A small image diffusion model, trained from scratch.
Training: adamw at rate 0.0017, 10200 steps, batches of 256.
Data: trained on short English words printed on busy colour backdrops, 90422 training examples, 28.9 epochs.
Rows from block 4 of a small image diffusion model, named by matrix and row number. Rows with one number belong to one neuron. Each number is 128 + 32 x the weight over its row's rms, rounded and kept within 0 to 255. All counts start at 0.
After each neuron's rows are labels from the 100 images, of 14848 (inputs lightly noised), where the neuron reaches its highest value: "strongest on" is what is common among them. Only what is clearly more common there than usual is listed. The data: short English words printed on busy colour backdrops.
# fc1: MLP up (model.blocks.4.mlp.fc1.weight, 1024x256), inputs 0-85
# fc2: MLP down (model.blocks.4.mlp.fc2.weight, 256x1024, transposed), outputs 0-85

fc1.535 [ 94  90 138 131 149 142 189  99 122 167 121 129 149 116 142 127 119 152  87 154  87 126 110 109  65 131 204  72  94 141 163 116 169 159 102 153 125 124 153  90 188 125 149 162 114 144 163  68 162 110 143 125 119 148 119 120 105 148  92 205 182 117 120 106 114 179 107  88  98 203 113 170 146 136 113 150 153 198 169 125 103 126  69 136  79 128]
fc2.535 [142 158  86 179 152 110 110  68 140 139 171 172 108 108  58 111 141 126 159  74 100 144 132 159 135 112  26 160 125 173  96 128  78 141  91  63 188 134 142 130 151 135 120 123  45 149 148 143  87 163 120 128 123 148 136  94  94 155 163  84 119  69  88 137 118  72 140 219 175  55 188 116 137 103 126 140 150 125 120 153  93 135 170 147 134 135]
strongest on: pink ink

fc1.542 [106  60 169 137 149 160 140 147 141 170  75  82 132  91 115 121 117 126  96 136 145 184 226  92 107  98 142  81 151 195 123 140 127 134 121 151 115 143 174 149 154 130 157 172  79 135 148 123 120  81 118 111 151 181 208  96 127 108 120 134 144 114 148 112  91 140 111 142 150  59 124 167 128 184  91 202  93 109 173  80 103  93  75 145 134  71]
fc2.542 [139 166 119 112 129  93  85 160  88 165 180 144 146 131  90 124 139 112 133 182  73 143 101 144 166 100  87 115 195 126 146  82  73 127 137 129 154 110  69 131 140 198 134 154 158  49 121 128 128 124 104 106 163 128  69 116  93 139 114 151 137 104 106 130 139 109 119 143 152 178 117  68 109  94 141  79 138 141  68 159 109 122 136 119 109 115]
strongest on: teal ink

fc1.402 [136  91 112 114 127 134 130 192 138 118 144 126 121  87 110 105 127 148 142 109 143  64  45 171 170 127 121 193 100 137  86 145 138 161 158  84 150 123 152 139 151  53 130 114 170  56 211 181 117 192 105 147 107 152 133 108 151  87 116 110 175 107 157  93 150 110 138 111 115 119 165 177 124 138  76 153 112 156 112  93 123  98 122 118  83 136]
fc2.402 [ 76 135 137 100 174 121 135 149 199  85 129 127  87 115 113  87 156 178  89  94 118  97 121 103 137 121 102 127 111 106  97  44 132 131  51 156 126 142 155 118 137 193 118 128 118 196 119  96 131 149 133 100 153 152 122  98 148 142 155 141  85  32 159 165 140 157 139 158 128 149 147 102 104  85 124 135 148 139 126  94 140 145 145 109 131 151]
strongest on: brown ink

fc1.657 [121 156 115 179 172 156 109 137  89  92 133 161 167 118 100 166 160 145 148 120 103 173 151 168  69 130 152 142  99 123 118 122 120  91 112 147 194 114 141 122 102 119 125 169 106 149 105 132 152 115 117 120 109 107 173  39 117 179 118 166  92 118  86 143 128 138  61 206  99 156 107 136 115 157 177 116 122  99 123 113  98 139 132 161 107 124]
fc2.657 [152 127 145 154 120 143  92 153 170 152 133  60 109 115 178 111 134 171 109  90 117 123 109 115 139 173 148 111 138 101 161 138 177 104 104 154 150 129 118 168  95 141 112 137 108  84 186 113 184 162 145 113 142  81  96 152 126 100 117 146  79 125 134 114 125 114 125 194 120 150 153 141 142  82 188  96 179 165  81 107 123  32  88 116 134 140]
strongest on: bold; green ink; yellow ink; ink: white

fc1.580 [109  82 155 102 135 147 105  61 153 123 118 125 108 104 142 147 109 151 128 219 117 158 157 148  94 109  89 110  92 110  90  97  58 116  80 104 135 119 196 102 134 137 132 147 108 117 145 119  85 171 106 133 123 140 116 123 144 105 130  93 136 108 123 138 119 188 143 140 179 128 101 186 130 134 107 158 100 152 118 165 104  76  63 173  42 170]
fc2.580 [161 109  61 204 143 135 173 153 102 113  79  87 121 169 114 114 146 130 123  33  80 138 131 104 164 117  82 156 177 126 177 106 117 159 189 111 192 119  74 136 127 111 100 156  82  86 118 112 119  84 116 112 148 125 123 109  76  96 157 191 149 114 127 150 170  90 147 135 121 109 196 117 109 100 131 158 153 148 105 115 118 173 194 103 125  81]
strongest on: blue ink

fc1.38 [106  90 157 109 135  87  62 103 135 104  96 156 103 126 135 154 129 108  90 156 126 124 162 134 103 130 170 148  98 200 158 114 126  89 145  96 105 123 156 138 100 133  91 191 134 111 118 105  79 148 117 126 180 105 186  93  39  86 182 173 105 145  89 146 128 183 113 193  60 139 158 123 101 122 127 110 138 126 115 138 156  70 107 170 122 115]
fc2.38 [124  92  90 108 120 157 198 116 180 166 130 144 169 122 104 103 158 166 158  87 137  85 145  88 147 123  61 102 165 102  76 107 107 179 124 131 168 107 128 143  90  80 124  85 161  88 160 152 136  93 108 151 121 152 104 149 182 114  71 107 139  66 219 142 113 176 109  84 143 115 127 117 151  99  61 138 133 192 138  97 108 162 121  85 112 159]
strongest on: pink ink

fc1.348 [108 119 138 121 159  82 122 151  94 150 101 118 113 106 135 120  82 152 121 141 135  69 134 156 131 186 145 161 123 167  80 122 157 166 219 182 123 196 124 119  94 163 157 117 104 109 133 133 119 185 141 193 116 128 152 135 168 125 134 134 104 127 136 163 220 156 131 178  75 135 137 165  92 103 164 155 118 127 155  98 158  72 119  75  92 145]
fc2.348 [129  63 104  98 140  94 138 138 147  92 155 143 143 123 116  96 190 130 158 153 128 123 167 120 180  96  34  77 154 162 136 115  66 122 120 134 129 108 167 151  96  88 135 153 182 167 140 113 112 144  82  98 143  17 177 172 117  97 131 153 122  94 140 110 108 103 150 101 149 110 128 102 184 131 142 109 159 131 118 168 136 176 190 156 115 125]
strongest on: black ink

fc1.740 [102 159 103 181  34  93 194 132 128 122  26 128 109  91 135 120 101 155 124 154 135 155 125 151 138 144  81 126 116 146 111  77 130 119 153  68 124  55  94 111 123 113 109 138  87 148 116 144 100  66 116 119 126 139 138  87  76 102 122  99 182 135  86 141 110 102 125 101 157 154 126 154 131 113 122 124 121 101 149 133 117 175 118  90 143 129]
fc2.740 [137 114 114 110 174 150  61 136 107 168 177 124 181 121  77  70 193 132 122  84 158 107 139  94 130 148 137  69 164 149 165 155 111 101 127 158 119 125 138 155 161 147 140 130 118 125 163 122 206 168 162 110 108  65 133 118 159 145 137 103  91 129 136 120 164 137 140  61  82 109 151  71 133 123 149  98 151 140  59 137 124 103 110 125  99 117]
strongest on: brown ink

fc1.193 [110  76 147 154  37  73 102 117 177 112 155 160 146  91  70  67 127 117 139 130 177 166 138 181 117  88 189 102 100 129 124  97 136 113 122  70 183  49 104 112 147 158 144 135 152 146 167 167 171 149 120 135 122 161 172 137 123 129 147 128 147 127 133 113  71 168 165  98 145  83 107  80 152 159 127 140 153 136 165 124 114 120 144 121 127 127]
fc2.193 [130 158 108 112 126 159 146 145  55 154 182 136 160 129 185 108 179  91  98 109 152  83 167  88 178 143  62 132 153 135 155 149 119 155 110 167  97 146 146 159 115 125 144 140 130 131 106 130 185 110 149  88 106 148  85 163 116 126  87  81 113 161 113 123 137  82  73 139  77 145 204 168 163  78 164 122 127 105  85 140 152  97 198 125 101 144]
strongest on: black ink

fc1.531 [123 142 106 123 156 111 142  77 121  97  90 159 177 125 107 109 181 117 131 116 177 184 153 178 135 119 183 105 165 164 145  83  87 111 135  64 119  50 122 148 146 162 164 123  85 136 152 148 144  83 138 131 114 204 163 104 195 181 134 131 154 159 104 119  99 154 149 122 130  69 108 112 136 155 128 111 104 116 129 125 131 152 134 155 105  94]
fc2.531 [144  87 100 130 159 143 145 129 114  81 161 187  94 112 104 147 141 133 139 137 113 129 183 101 144 121 101 182 189 115 133 161  93 168 152 187 114  97 116 128  89 134 143 109 189 158  96 112 131 132 119 162 147 149 103 151 146 131  72 127 136 118  86 137 106 116 142 161  92 106 163 150 168 127 143 155 130 134 108  88 117 150 151 140 123 128]
strongest on: blue ink

fc1.12 [134  97 103 111 118 124  89  96 163  98 115 151  97  59  56 132 165  70 103 123  65 124 110  82 141  77 150 182 146 118 114 143  94 126 156 108 142 125 136 114 139 146 157  77 141 129 114 115  73 179 100 159 171 179 101 126 162 126  82 115 110 107 130 186 161 114 126 106 145 114 137  76  99 156  71 127 137 130 143  92 110 116 109  80 134 135]
fc2.12 [154 150 117  53 116 121 159 111  99 156 142 160 130 111 165 130 126 104 119 163 134 155 100  78 122 116  95 156 160 155 126  94 104 103 162 117  96 132 156 151 135 102 116  81 148 125 139   0 108 107 133 148 119 107 131 155 158 140 143 142 114 131  99 124 161 119 112 111 140 143 142 149 117 129 128 132 111 170 122 157 142 181 111 148 102 102]
strongest on: blue ink; bold

fc1.541 [109  98 154 102 180 153  94  99 150 125  71 132  95 129  98 109  88 122  90 198 132 125 178 136  88 113 116  81 107  83 153  72 144  65 114  75  89 130 151  85 145 131 125  80 133 173 169 109 125  86 103 120 147 126  87 152  95 109 111 134 178  98 132  87  77 144 149 162  91 170  92 108 147 129 167 101 136 158 166 177 118 133  74 167 142  87]
fc2.541 [154 119  91 161 125 147 152  89 133 101 137 109 104 137  40 105 152 115 113  85 132 107 146 121 189 116 122 120 112 154 109 177 118 124 176  95 170  62 112 101 138 128 115 161  81 101 148 172 126 100 126 169 107 152 179  93 116 140 140 153 133 117 106 148 191 111 123 116 184 117 191 117 107 122 148 197 143 135 108 107 148 117 182 101 105 130]
strongest on: black ink

fc1.212 [144 162 139 143 112 130 157 187  61 101 132  57 121 168  36 160 151 154 132  92 149 154 122 139 155 132  70 133 157 164 137 139 121 181 131 117 155 169 144 169 151 157 144  94 169  39 143 153  95 130 145  97 110 104 157 198 174 138 132 113 129 118 104 162 127  58 126 102 146 101  82 132 103 104 122  79 182  96 117 123  99  62 137  91 128 131]
fc2.212 [131 115  82 103 185 116 124 110 137 173 116 134 168 152 142 115 133  76 181 248 128 144 118  73 111 157 165 106 138 126 164 114 151 117 116 151 128  91 117  70 116 123 164 120 117 181 133 140 148 137 175 157 191 152 134  81 173 109  81  99 129 131 164 115 117 179 142 118 108  95 146 108 138 177 162 174 102  98 123  47 117 145 167 155 164 119]
strongest on: red ink

fc1.724 [114 142  69 151 147 108 104 110 114 132 106 129 140  44 106 161 126 161 177 121 135 195 130 155 115 104  66 114 136 134 147 176 104 150 147 121  99 106 121  59 223 116 163 166 163  77 131 176 115 138 114 149 135 151 110 135 132 162 152 128 154 132 119 168 154 141 112 131 130 147 127 126 134 155 123 142 105 114  97  74 110 107 103 154  76 144]
fc2.724 [106 175 139 134 113 131 152 108 120 100  99 153  45 122 102 160  65 116 165 153 106 140 124 111 101  86 158 151 122 104 120  94 123  87 145  63 142 149 140 101 125 125  94  88 131 142 117  55  67 118  94 148 158 113  95 152 170 165 181 109 133 155 121 154 104  86 152 135 119  59 108 170 105 136 108 130 125 131  80 160  89 149 114 160 111 110]
strongest on: orange ink

fc1.373 [ 71 116 125 158 123 149 131 129 152 140 132 130  93  44  97 115 194 113  44  64  83 143 107 100  95 110 119 128  91  98 144 137 125 158 162 108 211 145 156 154 117 163 139 132 140 105 142 187 145 168 101  89 144 131 144 167 135 130 111 124 150 108 120 109 111 163 135 125  91 123 117 145 133 113  61  83 152 146  88 141 110 120 125  81 118 170]
fc2.373 [119 133 172  65  98 191 102 122  85 117 128 124  94 145 163 107 149 135 146  95 128 132 106 109 161 142  70  90 139 135 141 109 160 115 108 166 112 106 133  88 126 129 227  94 117 146 121 103 137 122 104 111  74 142 126 145  95  72  90  98 118 101 155 168 130 114 101 112 102 120 168 137 135  77  53 122  70  81 123  44 160 151 172  71  98 140]
strongest on: blue ink; bold

fc1.626 [122 168 128 157 146 116  59 129  80  78 130 142 205 171 138 109 146 180 158 153 146 130 146 113 124 147 199 134  98 197 169  98  67  97 100 118  73 144 114  89 127  87 118 129  58 138 111 114 122 141 209 147 158 119 113  49 106 133 128 159  43 117  94 170 142 150  99 144 157 103 195  83 116 133  96 139 125  93 124 173 133  88 128 145 121 111]
fc2.626 [ 51  95  99 137 152 122 131 130 145 162 141 151 119  78 143  89 130 103 131 125  95 138 169  90 133 144 157 128 131  73 108 108 148 119 172 174 162 121 185 133  81 126 143 112 161 142 115 228 130 138  88 126 145 169 171 169  98 136  97 147 109 151 175 167 176 157 131 137 126 127 132 156 100 109   7  93 145 142 102  87 132 127 149 132 120 125]
strongest on: pink ink; bold

fc1.195 [152 129 133 126  31 135 165 114 195 131 170 162  99  82 118  77 103 184 144 117 122 211 125 127 128  74 110 138 144  83 111 152 128 111  79 103 131  78 151 138 174 102 154  91  96 141 137 138 188 136 133 123 102 104 119 126 129 172 141  97 153  48 125 117  75  92 142 102 147 148  84  60 163 177  93 163 138 154 150 119  93 188 167 131 136 138]
fc2.195 [139 156  98 160 179 165  99 144 120 155 146 118 157 133 103 102 152 109  61 136 190  84 131 166  96 188 174  84 151 148 143 114 120 133 155 161 155 163  98 112  99 169  98 122 110 122 106 130 213 175 113 112 125 144 122 126 122  89 116 152 112 136 163 120 184 141  74 111 105 128 181 129 153 119 135 110  75  91  75 110 127  66  81 117 100 110]
strongest on: white ink

fc1.459 [ 95 129 157 126  96 119  82 116 136  92  54 145 119 163 149 182 124 184 116 106  80  92 173 139 124 145 124 117 112 174 128 125  67 128  84 138  83 103 171  54 128 140 111 136 156 116  88 122 126 102 159 178 164 124 147 131 124 157 149 126  86 124 121 120 150 156 147 156 193 147 137 142  99  97  99 166 166 138  98 161 164 145 127 105 144 125]
fc2.459 [140 115  80 153 121  84 159 120 132 167 167 142 102 107 107  30 103  76 131 138 116 155 182 149 126  69 105 138 105  95 151 170 155 140 146  53 150 131  98 127  92 133 126 105 158 121 181 218 138 157 148 127  96 155 110 138 134  90  68  97 147 110 188 168 123 117 105  61 103 167  99  64 117 142  94  92 119 104 137  98  74 140 130 168 144 143]
strongest on: orange ink

fc1.294 [ 89  95 181 133 145 113 122  85 155 122  60 108  78 139  92 120 105 102 118 187 150  86 153 140 111 125  91  98 113 208  98 152 147 165 132 103 102 133 170 134 168 156  79 134 103  88 110 150  99 144 158 127 121 179 117 162  52 130 146 122 109 154 178 128  90 143 130  96  98 141 109 117 117  78 180 138 119  68 137 119 150 123 160 103 113 120]
fc2.294 [ 36 164 126 104  76 115 132 186  98 155 124 163 129 154 140 151 119 148 131 136 190 165 133 115 132 122 176 133 134 132 184  97 122 169 189 101  90  80  70 122 120  82 140 108 104 149 115  84 122 101 158  76 122 126 157 103 135 144 133 136 122 100 138 166 190 159 124 114 150  92 132 151 135 157 167 152 140 182  94 181 199 150 139 136 178 115]
strongest on: brown ink

fc1.36 [ 94  88 155 113 165 153 127 135 133 162 122 117 106 164 148 130 106 183 133 148 154 137  50 174 126 120 115 153  96  93 153 156 170 195 135 119  88  98 125 107 159 112 101  98  99 140 167 114  75 162 177 168 190  67 102 112 178 124 191 138 169 169 119  99 186 136 125 150 171 161  95 122  90 174 149 140  72 170 152 128 155 110  82  95 148 100]
fc2.36 [ 96  84 154 139 163 165 106 117 133  54  71 104  96 181 180 160 101 132  78 109 102 195  93 118 108 196 123 119 131 174 149  99 126 107 178 145 157 124 135 137 140 113  96 142 166  94 125 105 117 112 163 169 160 124 181 102 113 108 176 131  83 118  52 159 128 143 118 140 142 122  97 119 115 161 115 113 182  97  91 209 121 103 124 150 109 117]
strongest on: pink ink

fc1.51 [140 159 145 159 102 133  95 112 124 161 140 139 135 100 162 110 148  96  88  94 141  73 131 112 139 110  67 152 140  98 103 157 160 147 130 145 138 125 145 108 106 162 143  83  77  95  98 156 118  71 168 100 115 135  62 133  83 149  80 106 190 167 101  73 104 128 125  83 110 148 115 172 108 142 129 112 128  89 127 117 115 122 163 104 113 145]
fc2.51 [134 138 128 128 105 118 164 131 142 125 132 136 131 146 119  76 136  60 164 180 141 122 164  81 158 133 122 109 136 162 174 210  94 172 155 143 141 108  58 163  99 111 136 114 176 165 108 105 161 129 111  65 128  84 168 150 112 138 122 103  78 103 144 106  94 115  92 120 172  95 145  42 204 111 146 111 113 109 116 104 145 131 220 123 137 183]
strongest on: bold; black ink; brown ink

fc1.182 [141 132 161 160 195 134  61  75 116 129  98 122 142 141 127 123 122 153 120 159 139 127 119 134  98 151 188  99 112 250 106  89  80 109 128  90 109 138 156 126 115 117 159 182 126 120 131 129  86 132 147 123 147 108 148 139 161  69 191 185 136 166 181 162 112 159 101 125  98 137 151 121 153 119 126 160  78  77  81 172 189 109  88 145 147 148]
fc2.182 [128 125 133  94 123 147 169 123 147 193 108 174 151 115  51 100 136 144 151 135 136  95 135  80 168 133 140 150 160 122 119 132  84 160 167 162 105 128  88 157 118 104 156 127 103 172  91 173 147  55 131  72 135 161 115  67  73 197 137  97 117  95 160 127 167 174 163 111 179 126 139  98 138 168  82 130 131 127 124 192 120 141 162  88 105 160]
strongest on: pink ink; teal ink; green ink

fc1.148 [144 105 131 174 141  95 164 160 140 141  44  85  93 109 117  40 157 139 113 151 210  94  84 102 174 114 106 208  83 192  60 127 131 150 130 136 140 135  90 122 143 152  82 154 154 134 158 128 162 159 109 135 131 138  96 129 147  95  73  86 179 145 110 144 184 106 165 122  97 142 150 104  38 128 102 117 101 152 159 160 134 104 107 150 124 102]
fc2.148 [ 81 182 101 156 121  88 103 127 148 174 111 103 175  92  96 128  82  88 101 154 138 151 132  85  81 139 128 128 162 104  89 208 140 150 149 150 147 200 156  79 140  95 118 127 143  88 137 178 113 119 108 152 152 166  79  86 126 197  56 143 141 122 133 186 180 136 159 152 154 131  75 208  86 165  87 147  98 123 156  92 100 129 123 111 132 115]
strongest on: orange ink; bold

fc1.140 [100 100 151 123 132 137 133  53 139 140 181 128  93 129 114 182 122 126 131 180 151 168 139 113  83  54 117  85 114  91 136  92 140 116 100 144  83 120 154 103 155 151 145  49 145 139 163 142  98 114 146 169 143 128 184 168 132  91 149 151 172 104  83 131  78 185 125 101 140 150 141 156 181 133 115 130 154 176 205  85 100 107  84 120 105 100]
fc2.140 [118 126  40 159 145 115 115 133 117 131 169  61 126 130  84  98 118 105 134 112  77  99 141 146 220 133 143 159 183 154 141 121  97 157 169  73 167  91  72 117 122 155 100 193 114 159 136  92 129 121 129  84 131 130  78  86  83 135 143 167 155 105 110 109 128  90 125 189 171  62 224  97  81  81 133 173 139 143 110 135 130 162 163 168 141 152]
strongest on: teal ink

fc1.321 [116 169 116 128 101  73 149 225 142 114 116 109 164 139 147 154 147 137 159  55 134 145 107 113 146  97 108 176 123 171 139 148 200 142  80 195 119 116  84 145 160 145 145 116 136 180 137 108 139 138 140 184 172  53  68 120 105 122 158 113 116 188 127 183 131 117  96  96 113  26 128 132 122  91 105  33 158  93 156 124 110 115 162  97 163 146]
fc2.321 [145 172 137 108 121 121 108  85 124 170 150 190 171 118 176 135 120 153 110 162 157 118 119 163  75 141  99 120 177 100 101 164 122 112  87 100 100 130 102 132 113 118 149 160 179 118 161 106 123 130 135 144 162 170 210 162 182 115  50  90 109 180 109  94  89 129 151  72 126 181  74 133 104 155 121  92  73 122 121 131 149 111  65 156 125 146]
strongest on: brown ink; red ink

fc1.239 [112 128 117 110 131 134 108 116 138 115 121 139 158 119 129 149 117 123 183 172 109 162 114 126 129  81 166 124  93 138  50 115 122  99  72  80 126 136 166 122 215  83 112  60 115 182 122 134 164 154 132 136 138 146 175 122 149 145 109 119 136  99 128  69  98 181 171 114 108  93 139  87 137 173  95 134 122 156  91 130 192 130 183 164 149 152]
fc2.239 [113 203 109 160 143 143 110 139 116 142 155 128 128 129 109 106 172 137 124 119 169  78 148 115 152 176 104  81 176 153 146 106 117 133 104 139 127 114 160 138 125 177 121 149  65 103 119 128 178 128 102  76  61 141  99 165  88 102 170 125 145 224 125 124 153  82  96  61  84 110 133 159 131  48 160 109 159 166  62 146 149 128 124 138 118 119]
strongest on: brown ink

fc1.479 [105 138 165 160 145 138 134 105 126 156 137 154 129 132 130 148 145 124 134 138 147  88 107 103 101 131 207 105 109  99 133 127 124 160 119 131 157 169 147 107 107  81 172 173 102 136 128  94 112  88 159 119 110 207 150 140  96 150  76 151 146  88 122 110 115 162  90 106 164 194  75 149 129 123 119 221 150 192 182 155  81 100  74 139 118 117]
fc2.479 [161 162 101 122 133 133 111 128 124 141 165 154 114  98  98 104  95 123 128 176 131 172 115 135  93  94 136 142 132 192 166  74  96 155 106  93 176 118 127 106 156 155  98 117 124 153 139 145 107 181 105 101 127 118  93  80  71 127 181 124 105  98  98 187 132 124 141 145 145  76 149 135 113 100 157 125 145 134  90 158 167 128 207 128  92 101]
strongest on: pink ink

fc1.747 [ 96  70 135 156  73 105 143 137  94  78  50 155 108 110 162 148 107 163 138 148 132 198 105 133 125 121 175 129  97 113 126  74 110 116 106 137  92  31 124 118 134 152 106 164 111 231 127 134 138 116  84 148 142 122 129 166  95  94 185 123 149 123 112 154  99 184 158 110 153 114 166 114  89 134 125 158 162 165 137 146 122 158 116 115 141 147]
fc2.747 [103 124  92 164 164 162  81 132 101 181 173 139 174 105 126  94 147 108  82  85 186 132 127 140  93 188 153  78 156 130 156 113 123 111 140 192 175 161 134  95 125 136  83 144 105 102 123 138 216 193 112 129 122 121 127 129 113 104 104 158  98 106 173 133 154 126 108 119 104 112 200 123 173 130 124  79  98 109  31 116 120  39  89 132  97 108]
strongest on: white ink

fc1.345 [169 173 132 137  96 130 102 121 161 114 142 129 126  82 127  69 141 165 141  47 108 167  98 135 127  92 179 121 108 132 177 138 136  85 129 115 121  76 138 141 140 142 165 138  71 106 167 143 181 177 133 132  51 139  90 144 132 108 133 154 114  74 154 199 125  89  88 129 148 114  87  88 142 168 128 132 143 202 132  90  61 159 117 125  96  82]
fc2.345 [139 133 155 121 210 175 127 134 118 165 130  78 128 182 109 172 139  69 111 164 178  85 141 147 101 179 113  82 146 132 157 107 170 124 121 120 152 166 102 108 122 148  86 128  79 135 113  93 161 122 103  79 118  73 164 116 125 116 142 169 116 211  98  95 114 135 142  89 107 164  97 158 131  84 138  90 110 109 104 156 158 101  86 127 135 110]
strongest on: white ink

fc1.104 [106  63 100 147 121  98 124 120 122  37 131 164 195 160  77 108 148 116  89 141 199 191 140 176  82 144 116  83 141 211 141 109  92 139 113  85 169 107 144 140 124 156 147 120 136 141 139 174 135 112 152 108 142 160 127  98 113 136 117 158 150 131 169 171  99 192 102  75  88  65 136  74 111 172 131 122 168 106  78 108 143 150 126 125 110 154]
fc2.104 [ 70 139 134 143  98 141 109 108  95  65 118 154 139 149 131 131 131 134 109 108 148 116 152  54 167 111 153 112 185 164 139 106 112 131 112 149  93 104 118 126 138 167  98 182  85 122 109 143 139 152 181  97 115 127  78 130 131 126 141 113  92 110  18 114 102 155 106 121  96 104 100 113 126  53 155 149 168 107  93 173 147 134 157 159 158 117]
strongest on: brown ink; green ink

fc1.82 [113 169 126 139 116 141 106  66  83 104 136 161  75 174 117 130 128 162 176 120 105 130 181  66 128  92 105  95 117  88 155 128  59 141 127 156 107 162 168 139 141  94 161 108 118 183  86 115  93 117 148 112  93 131 112  76 100 194 106 139  61  72  45  49 112 152 121 153 143 203 111  64 113  81 159 127 141  89 123 162  62 156 110 143 110 153]
fc2.82 [156  90 112 121 137 119 152 158 190 135 148  99 178  78 144 141 166 153 148 101 118  47 112 190 143 128 118 156 126  84  88 126 169 120 125 139 171 119 131 189  56 152 131 122 182 142 105 169 132  97 106 122 190 119 174 139 107 110 109  80 162 150 194 146 146 126  88 152 152  99 161 153 111 159 122 116 130 142 134  56 158  84 131 116 118 176]
strongest on: white ink; black ink

fc1.150 [175 160 138 146  73 115 147 148 105  61  60 139 137 127  60 158 111 195 125 129 154 206  89 163 153 125 202 138 140 160 129 106 116  90 138  88 108  92 111 119 114 146 133 180 105 155 116 164 176 123 104  96  73 168 149 139 107 129 165  97 150 122  95 168 107 118 122 139 154  95  97 104 146 128 138 173 142 176 148 104  93 124 128 112 113  85]
fc2.150 [ 90  82 153 155 210 122 167 141 186 126 137 117 102 154 151 134 104 118  71 177 139  31 118 132  66 164  77 139 116 146 121 143 149 158 147 139 106 173 104 129 103 132  83  87 149 159 144  92  93 102 134 154 181  94 142  83 140 124 145 146 160 110 217 151 134 153 119 120 100 141 181 132 121  97 129  72 105  58 142 187 149 135  73 125 143 113]
strongest on: white ink; pink ink

fc1.43 [144 125 181  94 144 134 108 110 129 155  81 130 116  78 108 101 129 130  97 186  91 100 169 132 113 118 173  77  90 167 110  81 176  57 118  68 129  93 174 108 146 138 139 189 132 172 156  87 114  74 145 134 168 107  68 128  69 116 127 152 178 126 116 109  82 171 135 194  81 158  63 108 154  96 108 129 162 177 176 145 128 162 127 173 115 136]
fc2.43 [117 142  88 174 112 121 128  65 144 130  89 131 112 126  71 136 145 144  62  19 155 139 143 128 158 108  57 169  93 113 116 116 110 128 149  79 129 139  93 116 147  94 139 154  79  93 125 155 125 157  88 106  64 156 155 127 166 104 102 129 111 121 139 109 162  68 107  94 203 166 181 155 135 161 105 178 119 130 140 127 161  80 133  94 149 121]
strongest on: red ink

fc1.363 [159 133  77 187 132 132 120 125 147 115  96 163 137  89  64 118 183 114 153  90 117 114 123 134 166 141  52 134 122 149 135  99  81 129 156 138 138 101  98 164 143  97 155 117 194 110 174 158  83 165 116 115 108 191 101 128  96  83  68 128 132  94 133 159  95 163 151 123 173  93 195 145 129 151 130 128 112 109  89 159  77 141  96  80 104 206]
fc2.363 [117 177 137 118  76 140 196 114 118 113 108 171  82 150 172 131 144 113 108 118 103 134 141  86 133 166 166 142 174 116 140  83  98 167 168 173 114 124 117 127 114 119 135 139 218 127 115  98 117 117  90 117 132 157  82 160  92 147 145  93 108 106  12 145  99 101 108 148 143  67  71 132 190 119 127 150 128  87 144 133 133 140 159 107 108 128]
strongest on: blue ink

fc1.656 [162 112 169 116 114 180  97 123 131 142 124 160 150 162 141 175 142 135 130 136 115 211 132 152 121 111 203 150 113 158 147  77 125 113 101  59 109 158 132 147 102  90  98 105 104 188 132 143  78 110 149 154 155 118 146 175 176 129 197 169 108 173 141  97 106 157 131  69 125 120 154  87 166 185 132 132  50 100 122 172  97 100 154 123 123 107]
fc2.656 [117 158  72 209  90 101  70  89 139 148 132 156 146 125  76 140  87 145 117 107 118 183 158 125  70 136 130 158 159  92 100 138 114 100  91 165 147 181 140  87 116 145 103 164 142 124 126 155 155 143 133 164 143 140  66 112 127 225  49 120 141  73 140 176 120 152 153 189 122 146 126 146 108 175 116 207  79 134 163 152  71 103 108 118 134 140]
strongest on: orange ink

fc1.40 [136 116 159 136  75 109 102 171 170  13  98 111 113 107  94 126 101  91 112 110 115 140  72 115 110 114 174 111  97 109 106 116 176  46 111 122 161 176 117  94 111 128 106 186  67 111 103 168 135  96  98  74 135 102 144  89 130 100 113 136  71 136  99 213 108 113 142 145 112 121  96 123  75 117 108 131 188  54 117 118  96 126 143 138 129 123]
fc2.40 [ 65 112 140 148 122 104  73 196 145  97  98  91 137 154 107 163  93 152 118 155 121 132 110 115  87 160  75 135 125 132 134 126 182 181 121 121 131 153 107 122 168 159  95  82 127 105 125  92 106 179 119 161 190  78 137 146 138 127 146 139 109 101  97 117  86 113 138 106 162  28  96 139  99 182 118  99 161 117 107 115 122  91  79  99 129 136]
strongest on: blue ink